Rows from block 2 of the fusion encoder of a small audio-text matching model, named by matrix and row number. Rows with one number belong to one neuron. Each number is 128 + 32 x the weight over its row's rms, rounded and kept within 0 to 255. All counts start at 0. Numbers have three digits each.
After each neuron's rows are labels from the 100 texts, of 14976, where the neuron reaches its highest value: "tokens" is the input token at the peak. Only what is clearly more common there than usual is listed. The data: struck, bounced, scraped and rolled objects made by modal synthesis.
# fc1: MLP up (fusion_encoder.blocks.2.mlp.fc1.weight, 768x256), inputs 0-85
# fc2: MLP down (fusion_encoder.blocks.2.mlp.fc2.weight, 256x768, transposed), outputs 0-85

fc1.96:110157114197104089127141084125146097178142069121125081094080094083173120162085108139087130087147159135120040076196134062125123168135090127137141115124138133097133059101075122159110146059157086116158100120173124118160143127164117136144096138095163088143106101
fc2.96:141131132076111115115116134136136085085115136134119146097180130150136091148098123132172121111105120155153114100129124046138161092116105133171152123184149109171163140116077122068227188099079100135167169125085131167112152107103121148080143143147147130167143090
tokens: "m"

fc1.577:189141152171115121100089105131150153163167175134136138059120148141126127169122082148094089142151087134114128083161122112130113169110097144152137118088171121092164099106096081139147045151111086113045183167162176024123146126163109135147066166148129129109118144
fc2.577:122137090052130141123117122106076157106116122093156150204138124102118139144158142130151088102105136170163137180162097092067133098120115091149104157171170145072070180201147099119118144128131255084156164152143123217102096137182122149120164138117117188175103169
tokens: "n"

fc1.181:163146114127132168082118145147113124089134070061125122123144101109103131213109129114137124117116175106174195130135134076115197128092162121138103124133148168109113137103143157180108077162084087138207112130194097118168113124074157156190158056187112094125032085
fc2.181:117152094159128139127111078167105155121085154185094146146208181159134075163105105091090146099138136138090131135088163108140130155069106143078140095180152143140088151090110081149167150140135147112114063163133119136064121116110038135058099136088162142112207086
tokens: "p"

fc1.226:133120147161155134132088059133140135172132113160122149087137087155092131156159123142148055134166110168045124089145133141140105090008116145079094119174104106077193125161096128088172112064138091154064130150133089097141104130140126154188105131117079162097180180
fc2.226:135132112160105123128081150156144125141126126082101145135132126145088126153136121148120137173126094164154118140048126137131119144133105150121180128113168090163141117170109150153155115129198118090089124083123102119158124201106118091085132130184102117122171112
tokens: "e"

fc1.445:142124144141116148127051112143154153161165148103101152138110106155128160131147116166115095124116125140124085129110138137070131117143153119104121126094169142122175119120089093106135094153127121091115134126126102081127150135155138100183102152101118117115151115
fc2.445:172165130162129167117065125121125156115148084118097152178108143172139125128145156129137094129113129086127048096155107155164083119099138132092163132109171120101159187114113053119125096124081184148094169116135103138064116161145139162153153143129087116154145037
tokens: "n"

fc1.464:139101115160096135115136147111116114202177063071114140154112118116096176167115183155156123092179126121143055125171139075169144152061132139152183117139119101110126095145189118133096157181112133132147145151130141097135126105163110108122117132161155096100122121
fc2.464:118142101117129116115181127189138102169076151070131167139066057086137139113101089127126084103140090101117101099126099149147177098167137123144073143141124140108119183132131163129130140127178100120101149156070165134103156172137109116167124175162185150093208110
tokens: "l"

fc1.479:118114120164147096120141135102149164145161077112076086039108148136117122147150125175120175126038106080143163133095144109125138155119118120171114111145147135166119171160128094223196137072129159137081165173132153057099099125199095104142120152171112145141145183
fc2.479:063134149091105134164179144095121192157110145114141141135123206143087173116112111141150102078129118168078119117099124175086119120081083100142136114146143131117153092047115117143160169123101111131175158159174138175147154103118065145147111144123139068118160119
tokens: "w"

fc1.582:094195069173153113103134127157115064106095143153064165157109089104161095188171124073133130134106146133107142124105119142133114088111074164103174088164151154113089111120130147171096113090159154150157129144087115143113132105098161081121159140132119135212178136
fc2.582:184124194090132113141088106079111125163200135132107140132076108193173125141132114138122197149126087038136118117163128135125047136148162105087055142124127161134206142082099057103132126177090192148038115123140089118105145109154100102130116149154144153152104113
tokens: "l"; "k"

fc1.247:158132108145139149098170112118149111178167100066192122090125115112121153129099105089166141153140111132170096098149111099111187130140179121147118192081154159078154140090101144113177128066123123107089125083116120089123136157086108147153117096134111054172115102
fc2.247:076072102164181150143116168145123081095151157084096080172156108120101102109111043132163139116101162125138184113112106149122125097112196096095089170137136110162149150158110110156129131113090192079090025138102111171122096154052098167101076121119150092077184120
tokens: "p"; "b"

fc1.111:189146131183130099084180171157132098169165116155066139172123074099192115167129152182119145110152172122136153164143176126131110122131120126157169117088120109136124194101126118182120210130078103119152103110104126106133152091094128158089165118127189082136119102
fc2.111:066103109191204117120158095067171155183066089111088065135120143129130146073171095153084109085119102122136168109159164124129122102132119145174133125144105151133128139077136089099180097172117108088174140107041132097136110089121169098085162158148087171094151125
tokens: "l"

fc1.579:100154116168111096156174131104147085167131156105145083136136096068166157114108133068113100137141107116122036066115125089142095113128104120151202141138156113107122131065090117125130142128122127094117113130142089174127145112149136096157136152034119106186144075
fc2.579:132106150132089120101131181097181083121129118114155108135122099135121060170051098133186110103165160137179114126180141095164165127119189151128133160158118176180183100152115153100149146064095131220177137109153139152065143120165102158115123157116132114145099092
tokens: "l"; "t"

fc1.575:059186171138189136133139160149174102084126125166115040165097113107077135138116155054166151147117126207121136083154142167115121087132136154108133126129121173174101148092092193112141064145101192194192180159140126152068160116149154113100154112103094054170155102
fc2.575:176102153113124136140175135056185123150125140142129142145155158175165162070098063141125134105139114113174154101189168123113132128087136117146136089136098153172143113122115101151172154063069109130164126172124092176168186139156130126142099131141105064110116134
tokens: "l"

fc1.117:119149167108111095127062130111134038105136132147152167144126153130147126073071158128108164115133174154179103102170096095133111130136140147118109092072102110125114146109087230099123079115116106147160141121135134171087163114126083066153131135132100095165160143
fc2.117:115102133191091124152135073090163099182121192162135145136134129168157154084107129098140136113142133153155118078135143122087150059061157112179122088147087126083123118139125113171170172130151105139134092156129118128204134118177172144173050169156075104101143129
tokens: "m"

fc1.456:112125082164176162107154138119056133098165139121109150138138074071163122173170187051110175110084101130185139083117093127124100105135110199113223141156116141091101112134165081114088091072121151140119106140112118147118117151124199122142102171154155143159130105
fc2.456:094106160060074106145157126157137160094162109188076090171125143156123122194125146146135144132177114091108100141185114094104099149108157108140099146108172106107141157126092141143154107166169108165136151123144115175135112135160040118062159082104161140175150083
tokens: "w"; "g"

fc1.712:133158051111172169139136054104085158141151105083096136127109063124163175143108124112098159134175106085136129142141114102169158168130133090187154127148161142154196162193116099192143129169128088097178146171137113151098157104206126160115110070164125158135103156
fc2.712:198122119112100124109139114120055177138133134130159082130157202125110122095134178157095143137107125135142146118123106100120056065122099094114084120159070097059169030174084084095126112134132156067117095088082137116061075168171165114127138118163144124127135108
tokens: "u"

fc1.209:098122109133104129113093140159141100107179134124116157124119119114093111146072123093127064125090134080208117104105132144141103114166146143124121118164185102148112092093166195097135089105075121144063165111105125142177119147109111090138139118171147189192171063
fc2.209:123066184100109156069167056122054129166103150101134129148053047105135100124213121123169131098146162174123092147168158126116089111114065117097173124102108108092155114184166084077086096115153098118175124118089100198102131137165162160069064155154161115139124084
tokens: "n"

fc1.741:119047183153142090132154095199156145183159108147089147135145096115081145143128130098183129125188129106154157123131124120122116091108141124102077176179172077158146097127072115098156140148095157098142105131119135068176151147074077132072156050161159163120156168
fc2.741:129168097132113154176122166160108102130145130159126132094080124175082093171146200177089134117143149067117134118087132176119096124127144090131128070116176082135156115131091127086123142127165150166117132119118148084111107151169144109090173164140136143180117152
tokens: "m"

fc1.98:074102108138163125167121146111143188121126135115122066122137135134110125120104193072069054157127097113154152112127099161154045112089151119178087111125168114151146139153131128139178124046136173129117148136106112112097152141139098159108161132137083164122120132
fc2.98:186119140095136142121137165109109084120084233097157122133150162176131146085103082119121123105137114120120202177132158104151194054097119116117154127149107152102127120178123120176117119083066161151107094148135128131136147120165107117154093119141096172125112102
tokens: "w"; "g"

fc1.39:141139104136072115143139142159120045157136136139113092112094111105157156091083140136119139130199115103148128168101182104197120074158120179185152104087149098140124111108179142122116186177132139121103102105177101125077104081200097096140163105139145153101142133
fc2.39:118087129155112175146117113158116185110137044127081105092126095166068112198152129086145102106089078138158112116151118144138163144133103092138108125108096120157107198126152156152078182158168091164139103117121099072132153140041149128112134132161135165179158147
tokens: "l"

fc1.702:071114084101129131128134151123095144132107162168119092096100093096124108106085140097110095133185096131206116142106133110133096109158061106121051126141133125137158111207132144148147181094138133095136113108140087108114146138185100118127140092182139148107117160
fc2.702:140131118139161157160135167117078134139141187099092109125106143112146133123091102156152084086120143097107130101117110121135159120093134150116141123168128189210117141146138168115168138119115139102167128087086147124155150093162133108157094126097135113134106167
tokens: "m"

fc1.73:108144142128156172128142143050110158114148126125163166066098176135173151149153095112200175124123115126148106142089156126091122116104048079126133126165123137139142063125172127146075091157122167147140091158162113203166131137126135127171128206107128141060126106
fc2.73:138137142127116139154106152136123106124151085121156128162061146153135145104172116193120118092169133069122111120096151190168113132162186113112122084125084125110143081118097081082164143117141148123115192113118186136142156175147150099138103119051184100198109176
tokens: "l"

fc1.23:152103157100063151088117058091104146152084118077128120117160091066152107174118185020118158110127139174169113130108143106075165124167118127119115135087155153067131150138102089144114115078138059162107122091134124145137145132085116131148143104155161085166114140
fc2.23:064117157125142106177126145184153154107192169127082126200112139106116121121091098115094127155138118075122112106097084143086102089043159173149126124119080123123075161121160115134135148194140103135061083169135125156078156119127134121102103100175107061108164104
tokens: "p"

fc1.524:125131183121162163113130143182137073125171150156119038099120114119108142141105152110142164132141090154152119121064130165122039089124109147131153124161136101173158132171161126176112107138106082137112211141167188117068138145181130096125114150199153123163146125
fc2.524:097110091130163156124146125134122169143129091106109121058123129169120140102120130135170144134091095148113143086177106158164143122119123082073081136106151096098131063105120098180150118154137133132106149112173100096196142121166109144162138068107085180126131126
tokens: "w"

fc1.273:170174101203189126114118097138095179126135128132050133162126155126102185148120123155121198074125106148226075130093161110105121106176116159169099141097124108157110088091113163170119107146099072039129136127186106135223151133128136096190087092119200108090104115
fc2.273:133093137122044100182137180090148100146094135102120141068122101113114113087136137125147150184097112105107155184106135081200135166141181133073125109160152150153192159130127166129095166187131117063144104174114119127093117100103188096141134142195159126144120129
tokens: "u"

fc1.544:105124148139152078091168085141110093142129159121109110105128123138102145114067118130122132118157118119206104111151155078062151115180122095110100099124126104103162156122070158115116216090115135081142086166174105143131142109188113124103118125177126122170140137
fc2.544:153129144150129128206093133110111153133171109148121108060134127166155057150148138102084113155113152096143098156113127092144141090125106067051089153121162026141130099088088121078196109156173177085146122129110117110145119114187129110158152162141157172087150157
tokens: "m"

fc1.519:162109078155147142097060141120089156124163064141137168164156123123115160183131190168144102117169120110137101228163131180161146139183077113136126104146138095144107080170171068141112112211095110116092127143122116128177104146088147150142104140179177157099134129
fc2.519:128083114164087093131207124113146128117143167142111127105111095126047154098123151131110074089118113092154090121075075144122150095085107154171085123219107141123162080144124149096096140076140148099143184138135107138128138104098132146103138131127174110191152115
tokens: "n"

fc1.719:073111122132110153091118107199134116116112120162122190088064120111121113163180117163121115075118144168078133200122129150116086099163088072131075101167172136141109077159145102118105076180118144124138160131140125163228123088124174143155143168188169143079126095
fc2.719:140175092112149112174110131158170132123145154115100132126143101096140127071112175120133175171186093175127158126123151143145037178129070136149137110120096079153122075175143122120128163106123135116106156152147158168083185159182109086160110117095133172107171134
tokens: "n"; "<end>"

fc1.44:080068137143043118114154126098141151215169059105125163096092165097142125198109187147187086146138132133126086125155127075167099130101086096163149117160169092117150087127173139139142160145080119128112152124139126096123107107139090108156134139127147139101136158
fc2.44:129140118068077138129130161166125098152124227066142185131141112093122125097096100102129119108107108133119130125115183157181130112094163121075156125109110154171102094181122150142134139062093142114139128120129151147176138186197113149190151143171114112115092136
tokens: "n"; "b"

fc1.500:084147125167122120102181145174139130127142130193080122135073110108060148138118182147164125100137169154079155102129127123099101111074092106128180074080149067117166158103108138125099135134119146134115149201144128126130221128132165178141135084154187125221103143
fc2.500:187102146098177139134118111142148134181159089146157145118141200116138113137132117089095151112104135172109100145132132160141097119162162122119145171119189109183128149192110095113143191174098111131126095112152067120180147158162105137118134192068091141120158110
tokens: "w"

fc1.91:074131120219150110104189145160138179177160064166086152155110131141153108124158093127094129133126149161106171144159106130150090131156135143123194083115159119177105151080118109121138113154092151122112151125094103179148130070130139120078151098186112160125149124
fc2.91:117142156187155136139106136157150078167069122124145125138108134061142154113087103086116185085138142095139095114091186146159125092080165113143165163100083152112094042143126159100126106122155125176160128103102085129102130114108100125183143062082080092107154121
tokens: "e"